config.toml
model = "self-supervised image encoder"
dataset = "simulated stained blood smears"
train_examples = 48750
image_size = 32
crop_scale_min = 0.2
horizontal_flip = true
translate = 0.12
color_jitter = 0.4
method = "barlow_twins"
arch = "swin"
norm = "layernorm"
norm_position = "sandwich"
activation = "squared_relu"
mlp_ratio = 6
head_dim = 16
fused_qkv = false
bias = "all"
qk_norm = false
layer_scale_init = 0.1
parallel_block = false
dropout = 0.05
inner_norm = false
moe = "expert_choice"
drop_path = 0.1
num_experts = 8
moe_every = 2
expert_mlp_ratio = 0.5
experts_per_token = 1
shared_expert = false
patch_size = [2, 2]
depths = [5, 5, 5]
widths = [64, 128, 256]
projector_hidden = 512
projector_out = 512
projector_hidden_layers = 2
optimizer = "adamw"
lr = 0.00086
beta1 = 0.9
beta2 = 0.99
eps = 1e-08
grad_clip = 1.0
ema_decay = 0.995
steps = 4200
batch_size = 128
epochs = 11.0
lr_schedule = "cosine"
final_lr_fraction = 0.01
warmup_steps = 210
weight_decay = 0.4
Rows from block 10 of a small self-supervised image encoder, named by matrix and row number. Rows with one number belong to one neuron. Each number is 128 + 32 x the weight over its row's rms, rounded and kept within 0 to 255. All counts start at 0. Numbers have three digits each.
After each neuron's rows are labels from the 100 images, of 14976, where the neuron reaches its highest value: "peak on" is the class under the peak. Only what is clearly more common there than usual is listed. The data: simulated stained blood smears. In brackets: how many of the 100.
# fc1: MLP up (model.blocks.10.mlp.fc1.weight, 1536x256), inputs 156-207
# fc2: MLP down (model.blocks.10.mlp.fc2.weight, 256x1536, transposed), outputs 156-207

fc1.61:169114118095138149113098105176177089150129074125076082157134101118168106145119083069162145114114105098071126104107106084128153129179177186085115136140136145
fc2.61:154219114176191067157174124136114172194186104118140122115160133108082118140118096118116123122119169117159120138123108156161168100118099152111154126152104058
peak on: large cell (96)

fc1.494:082096139033195127129170105179095151128110126185131114143134084149148092124113153148102088095178144109164078090147124129146175093161134104131138091088122098
fc2.494:092106066087182068124150157124145105119122106132104129140148119110135101134176089134126103079090158098136118099116104131140124102113135141082142099067118123
peak on: nucleus (76)

fc1.628:106132123122125099171126129079097108142162119046108140173108163139108125162189135166137149145173162118105129107167115147089133218140066107135091103156060156
fc2.628:145170164101073149166145152104187052110107143106137167074106122166108144024122125087105165127102053117147164184116161132131134102132172116133063150169127145
peak on: small cell (87)

fc1.469:159161111058154144109135133162126093137109119147105091167084142148107030140138098135094166135175077114104133126164158125122146145090142113090162132126106108
fc2.469:102099196108091134141160154116128156122105152102151126131141099100059106128134098150132166123125129155173096131104051146116063121118186163137150108130071115
peak on: nucleus (27)

fc1.750:092173159074123126109102061115136091084156166172116148095139066158135119143157119167100156102124137146164072156136123118122138121095138094180154078122131146
fc2.750:116114076132102121123125166164165133134100128130151131149132174170128097075170085116161166108110127116136123141132135147086126099136153143046112140135144135
peak on: nucleus (94)

fc1.680:102071104117126097120129101140092167144147144089096078142116120129146110192174147123132148147159150178097126069141083132115120153143070098116145058093064172
fc2.680:134089132123181095110162091139121172151147116135116104146173154100187109148152136103141117128110149147145157066123100085128147147186085145113145100064091127
peak on: small cell (96)

fc1.757:112156094105140068128139144144117143080145116184132147128165071152097152122097094107144158095151134132096097125171111127176119091155144169124149158075161142
fc2.757:124123134145145103139133107151132143106114126166167083104178125173077111166151069162119133134123114165146157156091067127134101093120160152120149131136116131
peak on: nucleus (50); large cell (42)

fc1.17:087124100152137088144210096132135072106150131154103120082092055078082156098121077111097146108117136144140115136083131055141163132088166100172120119114145162
fc2.17:110086151138150120076191080122164038126122126138107079040114110102121192118080101150114097143137149208142066104092168065135159137110154108145117063131176152
peak on: large cell (100)

fc1.226:161150112113145110129157131117176146104143138113135132147068115166130047107106096106088140110134150151140129126125152135160127092133135107146135089155132071
fc2.226:144066161117110144122134140156150148106062106101144133140152121116114075186184087121166140168098126188120111127108102163067079133131125154139178160170084156
peak on: nucleus (89)

fc1.330:090093115081157186131153146120154143123126150133150113116162128109107115058091169187097117117162178137144141145133120120080164180113106102072133148095117147
fc2.330:153071181154076195114101134114167123126122114084160095138149166118092109074137114102136163151099128155127098123130153158079130162135109136114107172204116155
peak on: large cell (90)

fc1.481:112159108172189081158152088058095171161146164095111130089182083084128107187148144114166140096100137193132137100123164064101133155081056151172154143102085145
fc2.481:140157139184109146154172145135106092076107109152155138076113080127089172081147105132139187106122054131116180127111118125126091119117155098165087127155121159
peak on: small cell (86)

fc1.172:089086151161141135119133107154113170146145117094096167152157152162132077156081140103180073136121192178073118148161137162127126117173113182150193177098073125
fc2.172:113133095075060206146130159120160136063070120110138107131127177136183121072145123134121203178121107077190182119122153149125061087165141122135074138097153155
peak on: small cell (92)

fc1.531:113107050120147109093067083123138155181178107106073071148056181181111022144134160161121102115126117066128090136148134140154157145138100175102170134157150093
fc2.531:100067159127105113124161119130108090136135109117130112091125137082067089156105086150128128172119159241107093177133129106089146171076101121144129181177122113
peak on: small cell (81)

fc1.81:154158097127174142110091096152107132144126120148102093174060168143169044147115168101077125072193146049112087130162097155109158108101090166108139160143174095
fc2.81:121078156124112128125155113104095112146146129120104102104145122049057121149119139172128136178105156216115102180102133110116164145096129135173141170178107099
peak on: small cell (57)

fc1.337:157144088127123111089102075108116194153159114144077100171087139145159045153142174164085128101185121063138064108152139134118142157090108158116120136160157094
fc2.337:123101151108132133101126106106109101145136116111114079120113130081077094135096119129107131153154129221099063158130111103089146150047095126152118171188140105
peak on: small cell (65)

fc1.322:131142122115130129118162143187195110106097094166139160115134063122131118110090133146120162106137118086152141146067192113155159126155174190084142159112157147
fc2.322:122106073089096176125115129139120106096098118098111078148116118166146147117145115094107177121182090101131135132161123115078081129109122082143069117099126192
peak on: small cell (67)

fc1.144:069096141057206050106104148143117152104126132192118104171125142147121066111126097140133124082166154130175088123192097096169115124170139116110170107032131114
fc2.144:096154077066174085134140145130123110140108119174131123124110111140173115182163119116153081077106139093103134124104134111169144082142166115100156066077132107
peak on: nucleus (68); large cell (32)

fc1.571:145089127102112176091146106089135153162129155134156095116123148153106069059100164162140125154111172146130132095099102158052152135122129161105101149094118170
fc2.571:127071121170098144057135122114113102154145147105135124122106194106165146096115131147166095150092179163118097136084117131093143213152097118072161129186137152
peak on: large cell (96)

fc1.521:101061085073164166070124136174129128128077075166078160118107127160145164114124112098139114137177130120119100135142111151058081158134109101100084093119112122
fc2.521:159120186210072134200100152100130116121154117111184154136095111132089201134092142157182108150142131100148143156142123184136120181102139115137137164213111099
peak on: large cell (96)

fc1.567:081157063075145099143135155134151146115108093173157116168063142149104060123087099133118125147123086164084170115154155172116083168159135109108100163079106159
fc2.567:133089112131115171176154120143141144139102097156109172163094176163088113155118095176163110170122105090156135109142084141134048059124145129122153176144103100
peak on: large cell (93)

fc1.447:139158098052189069166157101142175138135125105108152140137130108156136073138170145122099101078120107085121162118173091134167140088117097173146123082135102137
fc2.447:100137083125140125192130153192169172142107118144155106112151091181067069142161047084143134114136093122150146147114118146090095058094153170139124155127127124
peak on: nucleus (66); large cell (34)

fc1.397:153094136086160091106109100094138147100088142105124115110105135145144078113143116109133118073131087104095142146175086124168150125127090111144098084074122116
fc2.397:135054132147110158113103147171175151087083144100167112152134119128113115142188106094175151136145110166178137116107119144088095133165166147081121135117076160
peak on: nucleus (53); large cell (43)

fc1.470:097106127130168117142133086088150136144146153131078192121106148078135095123119189146082154153098126106174095128115206127110179120092135183149123195158137146
fc2.470:162188142172155072211149136171160168126169161148175168112182104147114118149159114170141138103079130136180170107148135152138121078133124173110156143158115073
peak on: small cell (62)

fc1.58:099106132140154078150161142120203102140138133116126145143095091138108070092167170060134121100080076115119127158095197142163114058108152211114136144180108163
fc2.58:126113128141093172175171145125101152108084117111104168111174102159150186117139121156112120123113039111166165130118093146162060116111133125148079149124153152
peak on: small cell (82)

fc1.365:132108148129178121124111107142177069134084117106057127164169070096104068152156136135088138140182089110190173163102081152087171076128096086154125122142173179
fc2.365:169094101155093157158053136185110170092096114103134104103161118156096108137107107166137125137095093173087136076146127188148145111145117102141157173189152102
peak on: large cell (89)

fc1.380:142094124130104145158131124181174113151127078142135151143082141171224096156128128146126153119144170083107136123067115038183161126201083142124124131127119118
fc2.380:098185114109146117177150113171181137082092106181123125098103113131109157137095120108102140071132088107168193098159091144154099052119136111137086084131114104
peak on: small cell (88)

fc1.10:141134106109184143063099060090130170119156161141066130158081114129179073134127178157072153090185161091096130123191113135087135135146056151137159137125122068
fc2.10:131097128077143126105090100118114146123162118129087089132122143069125063127072136151125142147154140233095086164157125097088140141079088154179149167193143097
peak on: small cell (72)

fc1.44:173120170112150101169153078108205139132109052168144128110132077126101140115140131057128134154105103140136147070169151123155118089125111191160081149120083115
fc2.44:104124148095098152054099152096049164149160120118091166155113206114194123144123218139145082121159162104149108092120130127125135155185096091102162119088127115
peak on: large cell (38)

fc1.454:094088076051179106087146095124126113128136120128080104167076109145126076132138107152119110135156157163203113152159091108087113127190118161166153078059121168
fc2.454:087143089112107135138151144121183116065045148096144153140123083131150120084119061090142158146091124116168117119088129107149107110159184113083162120092155171
peak on: small cell (66)

fc1.570:165127129068187149187140095152190076110137137118117116132099151170091104182110117150100120129153084095079112167179121124125172125087097133160128083141091105
fc2.570:083078171129136144116068172107116133115077159098160076133168097145078067113159059142184147101086174133131090140096060149106091105135132136141167100131076095
peak on: nucleus (81)

fc1.256:151122113096117115142104139168187153157147115181067110095106109141129074142101087151065115179207122094132173128138158074110114141169099133079129088065103106
fc2.256:107158167157096153120111159095089107121136137120176134143120177119064134082139170079174129124110174139138150205102107201140148111122190167162155182172117137
peak on: small cell (69)

fc1.205:099140143141131152160091136181155153095114146162077159121153103140139140109095151129115095164199118091089115134091176118096189080136161099116098109059085104
fc2.205:140143076184132146136071131137097164136157184163113152141169120102099099179122065140166101145142112146195157190132134175168150131103096173144165160084103141
peak on: large cell (59)

fc1.112:068156063051132153070193111145128136104163130099065132149091086176190095161162113119140119094108150087106119073082119069140134147173114089164122112130138099
fc2.112:085150128135133151188094158177133145096101120148143150093135098176100144125142111139153105106113120095165157149115053182170030081109183109148148106122157171
peak on: small cell (71); large cell (26)

fc1.595:115090079072187093067118038103155129130169128137067097185105109173127077143150170121123135088209152065104080149182140136129143125131111157095135105087154082
fc2.595:120097148119100110094136116115114067133122122088108086126124122108102089111094122127108120158124125215114114158120110090096133159075121129161096175156154119
peak on: small cell (70)

fc1.292:123050089102139147155161110100084163089107137108144090168137104099138134151146145093131136127145109180135118084158101119096137166100082099160099082064057169
fc2.292:121068141107202076086162090095082141162146118133104066128126136075174119168151144150142101142133175167108088089122057109144164154155087114112199082061095141
peak on: small cell (80)

fc1.345:135169128118181103145149112108092091113105160133151141092113102149133130166099144171133108124177098084149073124149145136124155126098152153140143109138160104
fc2.345:113054112136090159124127167150151091113059135077148080154143130153138125103206115129177125185105136152138109116106133160077125159154171127080106120157135134
peak on: nucleus (95)

fc1.383:104141098065179080094185083099130115112088096127128154140142084105132099134119120125120104102115156117137149087165131140165113154130160111109157110031119113
fc2.383:098195037082163090146099139192117173120117100166105100136102159155163059109171090108132098087160091104142197120134116180154108063163132127116103121101161093
peak on: nucleus (56); large cell (43)

fc1.9:091157080143130083125140102168125122098105100129099146127177108158138112154148130119142091123134110127124132120205136152155129080144157085133124118091142128
fc2.9:065161059119156091134103121138114146125126124152119108095103110139112082157121108127116099077120098112111163168128122133174136043111177136144136121079128110
peak on: large cell (58); nucleus (37)

fc1.150:097132065116092115104122154181095149130081093174065078142167132216107104137093085109105158097117135064152116121145093112108128145099086155105075146098148166
fc2.150:129152119170131129146148161176125048132089160197140118084150100193070189127138068156123160085090120104165154176125132152176126100125149105128076082130140108
peak on: large cell (45)

fc1.373:150160176098174092157157107117140144102165125173116097109122111100116119109127108137087111129127131146157144106151145099170143150110146184170116113098180101
fc2.373:138082106112100157119097165146122169127109141097119126192144198145145056125132174161140132161144146106166127149135159176051086105135125125119153178153158157
peak on: nucleus (87)

fc1.751:152073095128171094098175108094147123085123091139108060149111071066126133118135128138141114102133089181091143085100107090091133142131149096158092153061100131
fc2.751:155215162167200073141158104083107104184167105151145115119123132077084155185131144107143105106099155135111139083136115091162155122117080143095181122111103073
peak on: small cell (61); large cell (38)

fc1.449:118105154057138086031139085102119119130147152137061141154119156145182135179148132165129146123190129148098089071132109081124115153159073118106147115104115167
fc2.449:155123123140167066168144127101151140162140151090144106127124122147106124061140102058157172106113114127125162094149096139100136138117112166102125131081096126
peak on: small cell (78)

fc1.602:111173128110118133128176135123165142144124125201133156140083077157116125107121131081049154154141160082174119100073203101190141094185167177113123171139169129
fc2.602:148163206144138137147183138140196135070085122128190140159131086151154164108164148079132155121102087086168152120128161126146067093157159139114105136097111130
peak on: small cell (54)

fc1.339:094102145114190103098117116125138165138107076131123097116132096092153126174180162103111109151160140158091103119180112112129138185118111139084167119050070138
fc2.339:128133171125153091124151142122154154135180151132126117144125126112110120128135169094112148159137147094203122086096139125145142108132077189094179146105101090
peak on: small cell (99)

fc1.348:097112103160134144077167094177161099143138103155082108071151134149190122103095154096106109106091169101134123056117182052150139089191139181148137118095104160
fc2.348:182162139155142118171131113193190178151113155150179159127189073153077170169119102118126102140099151078153147114126138136165116061113175146127111143166119079
peak on: small cell (69)

fc1.512:112069120070176163108141148100117123143126096165065100104157083173180128148126103120089122191204079147111092139165120068139183087119083149108081173148097140
fc2.512:115162095204139129109129165127073109121144103077124094112125095095110125135129110108154083170141146115085102145121103146103081099086121101113146166169121181
peak on: large cell (53)

fc1.225:098115086126151157140137057178151078097094098150106137122105097140133094146090142074097150122160115120092148102131189087177124110157152128138088159132154149
fc2.225:157226132178130110182134116147168148121154098141145124102126072169084121118128099106112152115102118093179156165087119124161140083129131184102101162178130062
peak on: small cell (75)

fc1.609:103044136109120096112107116088119147152128126087120091147091146121164131209176133151139133129197114179109111034160119116096105152152097135129126080073090187
fc2.609:169103166135176089120147093101132207168170105129160097161167144102146121146156131115158120149127183156122120068116075150115159159152066142113158123090090115
peak on: small cell (96)

fc1.294:167072090077139160106129155137147129086178132118078151121091072101223116166129150165162155149114094140156133097086108128120145154152171177079075152050180154
fc2.294:082168140122127113109074117140120173161088089113100149074169111153120151117154132082076077157137129141188123127149095172187106065124134157088101089140177087
peak on: large cell (92)

fc1.506:113073104044177149124196071159115130086122105128087166154126143124179140131137148149141109123151147112142096101132123117168149119167105113166118109072106169
fc2.506:143154075136096110187131139193117170124060162152138119124150142205137116119125077121125195180087080081116155095122153175153042063143166182111100160134127113
peak on: small cell (66); large cell (31)